From a checkpoint of a small image classifier.
Data: trained on seven-segment displays showing three digits, 195000 training examples, 3.2 epochs.
Rows from block 3, named by matrix and row number. Rows with one number belong to one attention dimension. Each number is 128 + 24 x the weight over its row's rms, rounded and kept within 0 to 255. All counts start at 0. Numbers have three digits each.
# v: attention value (model.blocks.3.attn.v.weight, 128x128), inputs 64-127
# proj: attention output (model.blocks.3.attn.proj.weight, 128x128, transposed), outputs 64-127
v.15:122136126088098176203107119126130154168109125132162094134101149128105133107146130096075146151087153130105153143095141111137121125168112104130126125140140113142135133150126132127143104111162140
v.16:129117131141091119114153124071153116126126169108137106133117166123113172130108106175107132136143133130062133133116109167149134156136111120097160144141130135146126158135146125088141127130104173
v.17:157110148088152124145144152145116114134158112095134163168143137133126130131100113146092125135104163147122107130146111130126130158151131124129121133148146179137161092127162133168122119138100123
v.18:087115159107157152141092110127109142119136093164094148107135113125149141144132134070117139130103109123166125157126124113141144141115172119142092148111114129142081133092140082126115107142153126
v.19:140122097153127129121121139111118127143137076129139189128133126100151061143111114138130080105107147123162107097127142138143097085093105146104140116107134147141172108179065119132127138101075100
v.20:154121062118086115186153113100147133165149147119147140151122145143121131166110118147138126142135134158147130116098050139113141116131098122149132121137125140172141139134133164143131132128060106
v.21:142129178102126141143125137165149147134143146160121140119124105094167098123145120157103098133140132121121105156132166072143103079141105124119112152130123102113169143151103164142129146142131128
v.22:140142122108161162139145164077137128132156205088179135137114112146136122091122134098173154139115119137130109118126109152102124127103138111112149118128116119173117115088147150140083126104128137
v.23:120135139157118135095122158143099109120111118135102138114154136105109098143134155137107094107151117126148135138140174114143121141122173138124133123116149133063130172176118104131126118120123096
v.24:107115092153118115133142127066095122138124111117145119147112132152119165117135128086126160125104140124141153132124095151070155131087136129128094143116106154161050119105137105120108134130135104
v.25:137149133117107131114127085165136144120156131116162130135161139099099115134133105140145137155165151119118133130127092160132155109155076137109144093130166138106182118139148168134144146119130150
v.26:139130113135122113132124098173114113157152135138132139132159128141109153148136086106126165148116136153141143151125061158075144125124146098111071130126124114108082113097156168148117112128135121
v.27:084136112106141130100141123107103120105089110120089121114087121142125161123131132100150147111127151135134169172141123118117139190112140119141093135125109129147068130081112091097133129123157118
v.28:132104159135122123117153108199120105096175087126144105144129186143123147154137112126157116114073106137195152161144119123125157135121142129151120091119136124165091083114100121141140124137120117
v.29:142130098141106137156108168072144105155088137105138100127102128154135168119130126127079138103120118147058117102119117136104124159116148127153151147147119117128080146145129104132135125135075165
v.30:108150098083155118133143105115113135113135140107140145116143085156124137133117124097150176119122126131151127108118083138110141129095131106134079128126104120186122109075149148180104129133141119
v.31:149132122125144093139108132126118118101139124162105121100102098140146125117148131106157159085150125109115160116152089136122102105112129092142114139121116109155121115122113079147110157134149103
v.32:096138102115123170123138123086113155108137149146117121147157113122121165125127106094140146146156138113115123140126194089076121177109103131139137115137139173109126126136133115134137112097181138
v.33:136158104135119125097131124101209128125144123100119126132154141135118104113123096182147103174103154173110120165142117144134139116160090139143151164116192135125145136143142120143139156138087124
v.34:107132098108159118151138141098155107122127117120116154126099063139134085172155114141112141101134169121116120153123176069106111068106114113148114136117120144179101126139099135130130112113127116
v.35:112172099121093136124164107095080124102140096109111125100116050139134151153131137133158117123169103149107145152120149103105139112111099150139109139117131168110110141087133063135140140121132123
v.36:120143109128183139119090139111103114124137125107142148111133093104148100126126137135144112133116092156125153112117139065117133135105191113106089150114119093148118172084133104139148099140103137
v.37:160116163097093137119136146132098128136102089150160141125177084141167147102156141104137132083128107103119136147114155126115100169104133183108123137129114141108125159087110119147124112153144172
v.38:113147092123122120156123120168140131110099129115126120107063095146155094167143135123142132068155166151129141132150137115125139074114113118130122144124117135173115112094119072124131113130129132
v.39:154097155119088120123144118115063150114211129130142114143154112147153165121135099127136121148162141087147146132138121132105137121111106092124111082173146109100130154102141142131062157097159113
v.40:092117145140172109109117138133152122127127133148128135154145131095100109097122110130092173135143113136167135118111129112133116181142116123108109076136157124122177104147161175136158134111119100
v.41:103126123143127131125144146126114168148120170131114134154170171108106098094098119125122158182123131131139114110130195123124115177146119119112119133126136117131162111150132134133128104101107088
v.42:120131163120134119117144140094143130112183157121118126140135097125143185151177163117152167143102142109153133144113158105092142097105152063137127131124114094120124143142166203151100137115129126
v.43:118116106118087143131119145188152132117111142110150132116113145130101144091128118121108136124130149092134121136119168169160117161138083182130157099163121153097154121125087121138158121107138106
v.44:079136142143127107156104119148142124116138164127113118109092159134108122122151131115074141140141126110118132104117139137149108153158156106134105118149154117147151097177169160113136129078133050
v.45:103130129130149115128083178170164145140112155123109156120131176136115093070103107117106119143098111156114124116107105122144116182146151111138140155126107115138158102199148125101146103147108110
v.46:151105107120078159108161135105144128105136110139109134132134102127172142111156160149188108120121073130109113106082129107153137111142133163120146166091086141147098161145101103133161146149156151
v.47:125105139125138132178095137197109169125154112155133128151181119123125125130123112131143111141121105147168141094105110119128138088153178152136105108092102110082126140118070184143152095164166105
v.48:100135109117146073090109088163148112146149132153153138138130131105110105125145109126111132078162160146127123144131074093106131096121096114129112111096137108115143106114124148153088115119172163
v.49:093108078110082111141138146087133143114103097120148099129116141127143131149125118175126134134143147128138148099111165101138154135113071135146154135163178175159124132164146107121111135115119130
v.50:110108137110138141147113117135138122142136150139142108111145113146133129122130117140120099110131099145109158099092104088092119143096145130124089149193142146183096114126115136121143116113132136
v.51:096116104106100099118129096130119133099211146114179147138115146153147113152101107113137134114118113123142131120113129110109152109097118094119094129150128132159141139096118146145093114109175137
v.52:043137113124125115089160119083088156083130120119157119143130124113112133125105111129146178116130133130170098160128145165143122133112094094100139123084080116089160152145123157150133089114143162
v.53:164138130123162144156158121109106102152118143099104128111135154170131119124116165107157139109097099162126166134120063145112116129132161133123089174154087124120077146105132128126124116142090126
v.54:089108107079107105118088150132098130139166135158178150127119148113128130136164120124134154111157142115135136153125121132127117150085120082067105135148138115113143097145131139141113147101148108
v.55:129131103127156155136103123115149125116200135096130116106120171174167074157105109133138093115099125137146140122097156126106151081103131103161106141129090139143122171110130169132142103123108148
v.56:145128091156145159178095171151123143081126125119105074126120114126137120140113134175123129180136126126148157115113149104135129157138107129128163127163137171110179128164147102133163135118084103
v.57:113126123129104115127096119135108100119121120128122128139130124161146120130134130136119088109105121125185105148145187138138107104130160100129113140105159065160104111160113174133112136120113097
v.58:120151161145099111101113123092124115110115099137119134147132085103161125111134107104133111111153143121117127170148158090152130113133136113138133162114160103166140114124141163154094092141149122
v.59:111129145147111173111108145065121109096169144113134113103111143158137157138101099102096135119132099113132124148125140125105139167115152112126135121116073130149151150092138104128142107135205152
v.60:120116130123166115138104127129142148133174092160121134129157094078117081090161141179104138144147128132115134113087081101132114107150121098116114089109148100091161104148144138164158142114082126
v.61:129142130134139104141144127124100105128112133114110087128139155137109148114122118114148138170139147147103145130114165107111126164151092140096122126112104135106130136117101087132174100156186096
proj.15:108107149153182092075134111150143123091154115158095141150149106161149149128094126202142112097148128120135114141140095153117146100140147148125136115111147146111137115123129145111097133150100086
proj.16:156152119124170095126098099098099118091142121160125140102143090145156127116128104108145145142090135129170123115144153069082118122124164114148059102101074138141177164110149157142114135109110105
proj.17:084117104140140108099138105146113164123092134142099135103091133113119111106143118129150152123139140129148134105104157148104119116109118071127108149129099074156062157126106147132110126115171135
proj.18:122152111119110166154161169181152127174118130101144099172134190143072131119136156164106121129151110117125108126126126186136118113123103142130159121138184105101151104157092133104119123120152119
proj.19:133138158135160104113158108136147088096146143090081065138103106146115172125165124056154146144115140137041155177134121108113128128147131129138160121106134110108128120106158126159129141144112156
proj.20:080100135136195141110140103159131147075106111149097127099099093110136141099146131121146134130143143126122128140152180102134129147122165131116121143089085131093075141115112118138166129092175155
proj.21:134095096141102099107091102097139109143126116140152119138149158153129130103144118085131129139116137146134150162122081165108152104141149146117129134141132138154097153071133141109116119088114146
proj.22:098124137098118109120107103160126142120094099169092142092144121093172116152135131149127105101163149125143133093124174110107115164164130146143102118083129123096134115134126098133156136184126106
proj.23:185128131122062148146126127102150110120127133151169129140118114144128161142103135111133144128096134136080116140120053167118111156090095118130132122164145112153151086083154121097137117150108181
proj.24:130159126090158160135144144180130109137080145121094116129127143136116121133116142180142099116167130120141121131130169115191113129116098111146154110107132124082154120167106132145167129113133114
proj.25:145139113115183113100162133077134116106084121137115133101111121137168133127122120098138129130108126134133142103126154071109119143137156116119092175129044090156115152109120120125141121129099115
proj.26:120143081069157153122141135144111142124030113135123108112101138113148107109108153174140089131181130117151134120136154116183127126103095126139143138115083141113118114160093127145163130118162101
proj.27:150123144132102173169122151161153132117134143129138105144151164129099137130126165172099103122139092116134104106128128136175110098134126131136151106143168146080181087182147106094107132125127145
proj.28:140149111152151148146121150138143146139055142077090160086088166110119104080143134141134136135193153129085118094111107148145119132152147097159154157133121127115136144167128117103130133112114138
proj.29:108114168120129123116132132147100135107179132142137141148146041130135093118122136124161121139130138119163100132144165117141141112147126115138125117136130124100134131073129157151129131124164098
proj.30:116126134115130166135151157198134127143073108120095099147101195098131125111161148149129098118175150126135138119133173106144109127140104155140162116093145157090139110168105112106152136144165110
proj.31:112123151143104146137151154147133097121135124073114145157148150101125102146140129147144103146121145136131113133124157140144134141123124154116134099113168174078126106175128147115140111148141154
proj.32:157129165140110132143116100162137086125133129122102113101078149124111119122133159153115090117096136145149130109133070172120124108128158172128118110147102094147104122150144141094113146170091099
proj.33:111105135129115167135114117163098120154124144174145112088141112153149160147126146087158178149138098106145145136089118121125131175059129096125084140141092123141114150053131156118127114114165131
proj.34:138110194133101149111148128169138120148157141102113096160138175143109158107145159157153102146120108123111138122127045174137119148112147167132139150147106165090106136125151091127114131148119119
proj.35:140099181101104124132110104128165108163142155126151145158109193119111130105147136164108133136097151117116090128136094155123129123144143137118119118144101092145116085182124155118089126134125122
proj.36:111108157119078085132152132110156144153160133148148176161118151145136143132150135125122156064096123114154125129118099176133133115178082143131167131102125132087141085160108133119110158104152158
proj.37:121173131098156151135133078086117142117150186119092129126098188098133158121133113162117139149109138130142112107120170124123145112148132048145122092108134100151151109172170126102105127097166093
proj.38:154100147139136087096150152123158108151143126112128145179162169141076153124138153145118121130113099132118117138124047143144099125161138142123124126129124158092142140133098123140103136130097119
proj.39:134141113160148107140106130153173117123033116145132121113131130092104093137110151169086131097116129135122106102122169153160108144139170159139136140112123159138142093178122142110165105131102140
proj.40:149129111154116130143141151168112132116171097137119117082107107151133123162093127101141099141147144111101125114140166139135139091128172162134175171142057151112073166129128109131136128138133149
proj.41:116134133127135120122121119141144104116129084140124111088114089141148119143126112108150100136146131134124142113124122154123129126134144129143138139119076122085063133094155144139142148153140130
proj.42:171115141123107115147111148149109146120100089120128125099118133105138084135104124130100110101144137119120181110161071162183112146099137181114125129179126142124141121164096075120174144114146118
proj.43:143181138128178163099118107127093102103114114120067057112143133112131154146121113148140092154159158155125103118129134084093149103096203108130124114130125124174134118117187128145099113132102143
proj.44:128113120168173150130164166144130182142075082135118098168131109133127098141108135117159099115138143112138133134120112155120125124137111174173159119108105180092098168113087092114150123157121172
proj.45:119123120170137151147155106118096127113097121172140102135139092153159142163115138084160144121158127124131147132116170155100109120117109130156142126083142150111102176065088133116145123123132153
proj.46:099162155109125124172102087113093114170136167100180147117121132124109138108119114105110168165130146125140114183138130133113132155104092084114137139117168087119104129092160131108105117126093098
proj.47:155162110113146126089144102079101112087145142120126106135082106092142123138124137133071125115112146134129103142146210091133114134117128112124184134117135134181137064181162110117112146129135149
proj.48:139119142148157155130149163115118178124091114117138131107138092110152104096118150151153109167071156099127130123112156141123109150118114144134139140184110180151124167110110127117131128122178121
proj.49:117094135119181148155119165185105118122111144161122152139097118138134151108150136082128125113136106132104134106127085107124110137144165121110050126115072121082117099110121115180155137133138122
proj.50:131138112132173170137151149097113172120103087105153133165114119093129113131149120111143127103109136111143106154138137157159152112124127123129177101066108126089110134108103120151120130155143164
proj.51:141158127139145161146137145146126131136047108127093118113128085102104099116148138160120123154165137138147103135124110141145101155151135145117186129095124092110099094132105102131143135143126158
proj.52:171131142160108143124122133195156099147126156137086119122147099154125110097108140146127114132139155127083134098107104098101093149166131143118096124131161104160143122168145103102123141132084097
proj.53:101117124125082137095126131139144137114145104117130117131103072107139132168111124129103129135139150111117094115129151128142130130121127116128180102141148120146170062157137100116142129145132137
proj.54:136152123163157148155168162133108118109092116113086132144093099131130072090097127144092117128133115131084093119126103112145120107154139176167150126092123119123108125117083114118155127139108151
proj.55:074141120127127129100154123213106144120047123124121123106152060099133157123142144115126146155167142146164134146120105106151102150124114146102139141116124105134131101135121107158122154127172147
proj.56:124157144119096089086113106132121072161136185148129183115145104167106147105130144074141125130103116128136123128131116124156133121120164134120060117115101083138088109119111151124086118113156084
proj.57:157147134106158142121151131128119135164102142126152134145145166099114123092134110132127151081148131130073137141133094107138112158162092140118143084087112147105185183103123137144100121111100147
proj.58:123088116087176142129133140134157163178116130118147129111164143136111119096147129170151111111106140144150121130111091136108102128154097137102103094111120152125144178118116152128113145095093144
proj.59:111142112105148104152151107217106159158100130133112128132167065116112076099150117151145121135152186136153148127116113147141127109151131120113114089090140133159119141182105147110133143104097139
proj.60:134074147120152154114134137083106141101131112116129145161081170151147141149115117093158097102103157133118116158146176137107125108098131166125101161146136147128081129130108138142131137142173144
proj.61:125154146146094120124100133113141049148167167130117144129136103134109133123111121133103144130108115113123105110128095125117153117115162110146153123170162147142153120139143147087086115124058089